{"model": "sound classifier", "train_examples": 39062, "time_shift_ms": 100, "spec_augment": true, "win_length": 512, "conv_stem": false, "label_smoothing": 0.2, "max_precond_dim": 512, "epochs": 100.3, "weight_decay": 0.02, "adamw_weight_decay_other_params": 0.05}
Rows from block 3 of a small sound classifier, named by matrix and row number. Rows with one number belong to one neuron. Each number is 128 + 32 x the weight over its row's rms, rounded and kept within 0 to 255. All counts start at 0. Numbers have three digits each. After the name is the row's rms in percent of the matrix's.
After each neuron's rows are labels from the 100 clips, of 14848, where the neuron reaches its highest value: "responds to" is what is common among them; "peak in band" is the frequency band that holds the peak. Only what is clearly more common there than usual is listed. The data: simulated sounds of rotating machines with and without faults.
# fc1: MLP up (model.blocks.3.mlp.fc1.weight, 768x128), inputs 64-127
# fc2: MLP down (model.blocks.3.mlp.fc2.weight, 128x768, transposed), outputs 64-127

fc1.270 105:091112065101157111095120134139178158156125142139163099107144171194139099175081083129195152130185157071113049142115145180164171093124115139145141079130107130140118092138146139123101131138146153
fc2.270 102:162114128130079120146142072115105090178149102096164140134102128085108114080186166223100100163123119157073147134170188137150122197091119151097126123124142104168124128150123102115166137104103138
responds to: reverberation; text has "room"; text has "reverberant"
peak in band: 4000 to 8000 Hz

fc1.373 106:178193179102144068118107102129127163180165156147120160129117184121125114123075107090147111083151158096181134104124095152150077115090108201130091120139126083172107101116080072148092121114177154
fc2.373 107:123153119132150167130120084164081106125103064109149154140162120107133117094099096175126150033145147155133103184148151105153162171119137081155096115095097156150139157161102126136120157143144139
responds to: bearing knock; piston engine
peak in band: 0 to 250 Hz

fc1.185 102:088146118099179111087175017089132104130122092147097122162109059179150089162150123148151123185102112137131159084123108114114178129125141132156165110120156111110082056134123172131158088114145143
fc2.185 097:101106150085184132125126089107104138144138104109136119079131123103117123117127079137045171063125160142120104126116111095098154134098073155091076126103113134145166115101170109206085141143164172
responds to: reverberation; text has "room"; text has "reverberant"; compressor
peak in band: 4000 to 8000 Hz

fc1.752 084:172091141109095136195037081147151143174094082103137158152119106153116114091099055134148165099105118110107175156118094168071161158111176138180191096130104131150096125098133135085191146090129110
fc2.752 092:115094114110140121141087121083132130176167097163094109196171091205162150119152114064127126103138128110127112207168151143177069098143149147192112142122181093107155124189092108173114153147172143
responds to: electric motor
peak in band: 4000 to 8000 Hz

fc1.600 096:075152151185069164113077128101161100168121188137177141123127114096102094122124116055107072170158189150118189161138175175143158099112148106125129123171121160126139141143133158075124152080157142
fc2.600 095:095171107078123129131102140133107143151109056115093077123136129122109094134101117164154119126094083152127201100142109170123146153079152134203096114078135167156132126143094169124085148078120198
responds to: bearing knock; electric motor
peak in band: 4000 to 8000 Hz

fc1.514 101:145134164113124128146075153138100149134118125133158116108149149133139083137129130000159095144106151198115130164166111130077104161148120154083182158131182113091133148161094096179110130130137149
fc2.514 112:083138113137124068120101155125091170130127065158114137104149153148081117192147150165208131131154079170112107165123158102166171146087128102077107114157115100140093140159184124115072114141103130
responds to: speed change: steady; electric motor; machine: gearbox
peak in band: 2000 to 4000 Hz

fc1.379 091:101109165102132140164159114140163119143075097151144149144217107134110138118160125177163084185087139123126112112141155165085151141100140092140078179136082100072165137101147088148088123048121186
fc2.379 078:090152153072100101132193132157127177152106088110093143148117158112151092146092197104063137104103141136156139150123084099141082124109081077098085077115090155080133112124151128121079161075118124
responds to: state: faulty; bearing knock
peak in band: 2000 to 4000 Hz

fc1.130 106:142175120127176116180163151045127130109112153108110093091093128165134132090173075091122125093138144117153152130131145101112141144116095170220136172148075102125119068167079146084101153190190110
fc2.130 109:087148101170095147140163113117129079143145104100071214076112134140093084147159079200099150131131068112144163150136141140090118109099189121109128122087164117123124141129136179133104129139154119
responds to: speed change: steady; gearbox; electric motor
peak in band: 2000 to 4000 Hz

fc1.495 092:085163117189202159171092144072108122131154145118123090167127156152135173118170096115147098153107099135105130149195095187110152104104148142074083130132117115124110119146169127138158079103094103
fc2.495 088:095109129096145130173092118064151107113149124144108147203127180170128161138108121057139188125140160148146146113159171140157075118090078115164099139054090109133129152140125156135095111119129156
responds to: state: faulty; bearing knock
peak in band: 4000 to 8000 Hz

fc1.299 094:069104185124111127124146197068095172162156070170117110138114148170118102170131138125213157172148105091080122130137110115061194134137134137084157100128117079138066127171149130157187116117128112
fc2.299 099:109108153150165138147114149122101137168117070090188160129140184128152086159163116122115188144146116076170163130195116072182190124147154177111158111067160130116117119118142053174142139120135147
responds to: reverberation; text has "room"; text has "reverberant"; bearing knock
peak in band: 4000 to 8000 Hz

fc1.271 102:126110109120097109115077100154133094131148131163131119146082141117162193138082142166097029142113178102135120147113135133177071139173146110140133144136116112116139080141185091131211111114117101
fc2.271 099:122155183125164125096142081142074117105127086113118159162145035115131123169114102161167182126123126189155169086191114133134171093131167084123173085131140066093119190085144118121158118143145103
responds to: electric motor
peak in band: 500 to 1000 Hz

fc1.110 087:121139110185111082193117121142131147166103140177100099093105157139148111146129087070165142183169134137148124156154145129145128113128115124123129153155134111148103174075160153132127174117111085
fc2.110 106:107143116106155151101147153138113160152147168161111135146167112142173186131084098149051148048127140165135112106113123142113126099093134125168119085139159139181109131137099096205102089155157139
responds to: electric motor
peak in band: 4000 to 8000 Hz

fc1.55 107:149123111153110119104145098125081169192116143137129150153080132084149137135171092119143122146158092166106161133144120193146110150105121125165123031184133181175146119099132162069125138111159176
fc2.55 095:152070149133119173172143143111136157098153114139123077138130118144098053145144142108138120124103144185071095095116070161162140138125155093119154126068089115116167159119115186128149106115131132
responds to: imbalance; gearbox
peak in band: 0 to 250 Hz

fc1.644 096:135109100162192106132203138143160155123162090152172152164170122144127080117137155206130117175134120098122041170100165078158125096129125127105131165114140129139103114131124132133096129047104179
fc2.644 092:156121096120088131134077157116089115145113138050131120099155172144080136126153183134087151118115161110085147070155121172132158131145133109131122140129107135117130141112128149133142172165124092
responds to: reverberation; text has "room"; text has "reverberant"; bearing knock
peak in band: 4000 to 8000 Hz

fc1.665 115:154110149192148171141124094072143154113100153108088137142110143172142182159115077139136130191156167148151125146181064115113136131178085120148130100085149141083132052172152098149113122098119186
fc2.665 109:118086123147197090146191115127083172134154118136125137074100069110092117153146169109127142103153160095133109095113133125130102112126122164109094129168149136083125202151181157171174139138145143
responds to: electric motor
peak in band: 4000 to 8000 Hz

fc1.700 107:107111133144101121159156152134166083131141135103101081087111082184134149092105118094125142113114171099140154103139148106124151126063088161159109160131106160137128092090123192107073173132198108
fc2.700 105:130137116132087140083172100119093111072143092101063203114116163160067114158104116210100186098141084116134125197137128136094096131100200142142144100120143129138080110140099134107152146096180104
responds to: speed change: steady; electric motor; machine: gearbox
peak in band: 0 to 250 Hz

fc1.647 111:154134166078135095119093171164131145163127057114126117122117139151147177089089123126092097138104128135088143165120150119147060158125163136133085231142145180151118077108121047122143128121157149
fc2.647 111:168191125133179156078200077163103131084141112145102124147130071158148065146121127190186175187155149135192112123142086103110180161139145127126077109112100086160104150106131159092078112156125095
responds to: quiet level; piston engine
peak in band: 500 to 1000 Hz; 250 to 500 Hz

fc1.350 105:115092100164063105148109089182113093160151168158152119191108146150153122087184128097175150147161086133091084074135091147146138121132144122153128087161127126063119165181155148138145107055168141
fc2.350 106:133140108104093142081153159146133136156136114115062009100121184130123070057106151104140157095119159150127155066118158178104106119138137170109118122126103154080100112133208082170170157089099098
responds to: imbalance; gearbox; bearing knock
peak in band: 0 to 250 Hz

fc1.229 096:129150149116146217170094127158149117174147126139119086114138089163114125137173148122141121123139113119140118160171120116073168096158182102151202133148138159123162107135058152157137180125068107
fc2.229 111:159147102096087103125110102171152108111138122127109136106088162104062067103112101143127140087133151133085119155113158113097118142123151135055073108166137137179117152125195124128058110067157064
responds to: bearing knock
peak in band: 2000 to 4000 Hz

fc1.711 106:147126127118147160102153112128155188173135068106136136107151129151165096091129160166157131093177095160145162123106129120181059130101130109207208187124092187100160102086125133157128107132108161
fc2.711 109:151067123105095114147101182096183162114114240170187131083119159089107188131143122106066179114155132150135125122104111190145119050125151149186101115116137103127092152149158161128111120132150114
responds to: bearing knock; electric motor
peak in band: 4000 to 8000 Hz

fc1.531 100:111150107162122111092114123171114108139143169084168073097063133114125155144134086080177114184131143150100107079093148171098124165126113169129111069157106190087129191099157147142140089100127133
fc2.531 108:147134152111088155103189141173137160157127139159122135149092152081132087086138133089135110092139149166174168024068156125165130089134119098160085134106112135190099162144189085153097084164153099
responds to: imbalance; gearbox
peak in band: 0 to 250 Hz

fc1.117 097:096149128126124146176095073112098132159214158154140098152157182165117120191166119137149118105120078151171110141126143065178072205096072168121110126134141169099166101141104083185119134097156153
fc2.117 105:087152150111125198125159129140139150061111090076151118170156104080161116088108146113168123187113145133119234170115158167133138128175128118156117142122064132157113113118127056164136093119122163
responds to: state: faulty; bearing knock; squeal
peak in band: 2000 to 4000 Hz

fc1.501 103:093124145137130112175126083166178150163155168133068112118121160157098113122133141128103136114121201051128104119130118074118153156137116182122119109185154152124073087134059164083082113150095107
fc2.501 095:123110103095075119121125188152098137071115095107111121123134089105164148081101147173172143125165135152136102098180140122170079104134137186132067151156110132150088141172183092127170131154102110
responds to: quiet level; rattle; bearing knock
peak in band: 500 to 1000 Hz

fc1.475 095:156126138134142130193114084139148191115085131134090079082109185140159107154172099125180167134147160145206144124117109082128130110205124170113144065141120170120136134103144104126102171105111096
fc2.475 099:101181167177104096165115122140141126096159153132151109144160168135168146154171143165093124146081130046107099069133091177128116146114158137073121123146108121160142119161130119106175050156123120
responds to: state: faulty; rattle; clipping; text has "clipped"
peak in band: 1000 to 2000 Hz

fc1.739 085:138126094105177103126184120151150141077128210158139139114143069091139083130136113170163116198124097140112094157156144138139167114157155104096209168122179094085173138146157133093107146102118114
fc2.739 087:136112141131143138075148129111075071135162111110139182105137129148072127117155139107060201101140141147115124045142137146073152098139101129138154123161124121161122111130124130195120127219126101
responds to: state: faulty; bearing knock
peak in band: 2000 to 4000 Hz

fc1.329 100:129173133178117090142154105152116083145113156108181126140129029065134194070167114089161132142103116103153173114139079092106114094084116128127125159116143210139126074121156097108164155090147085
fc2.329 096:177130169076126126129144117121164190139138118102100169164115127160168171131097134094103071098161151164147138130127141084139193141085157128099157121125097115146145139148138126050094148127101143
responds to: speed change: steady; gearbox
peak in band: 2000 to 4000 Hz

fc1.673 102:148137103183081099134098122120151145131099127109108130161187130163119162145156101131178159135090177113170118111159152108109171147093082100133140123158159130089104072139176137131103094156145129
fc2.673 095:105131130140184111111153051117072076164165100119083155098101123136088156112083119149094117083137129171099084180143106159149140152143182093132074113146091138176093089150076090142111135107131095
responds to: speed change: steady; electric motor
peak in band: 1000 to 2000 Hz

fc1.493 104:086149114161091124120127082117084105121114145120147164122112131039164143100098118138175099160149109108142139114138170133109092150141090146163131136078188071180107075151127079112152102167137143
fc2.493 101:154165138172088149184142115117162133181150149079096122103164114184075168117102134128124140159148166152136109114109076128122130162076124102112103124087085140098154106127161156070170147061138101
responds to: reverberation; text has "room"; text has "reverberant"; conveyor
peak in band: 2000 to 4000 Hz

fc1.429 099:087093143118183192146089096137116065093119159115126126084133078094153149107131109106138098159111099106090133147121155116139075127157106104167238172175095181110173111123072126106064164082113122
fc2.429 104:093112106084102176143137077159160125180167142066074186083167122167100060089098106122114161087097133139092133171120141110119176148076099115123111121158073099091127106136127140127105121147093080
responds to: electric motor
peak in band: 2000 to 4000 Hz

fc1.286 112:150170147164131148165092157112105114094157183127130075110120152138110118055098141119134104173140151110117192188187192107123193136105106138149127139074091151136148138178170124147149104111116120
fc2.286 109:148210155086066073129130097091107154219150089133152142126135047092034124179129110137129114157113121120155106173150101141141143117086147141126171146102169135141089127088132080132022098115150169
responds to: quiet level
peak in band: 2000 to 4000 Hz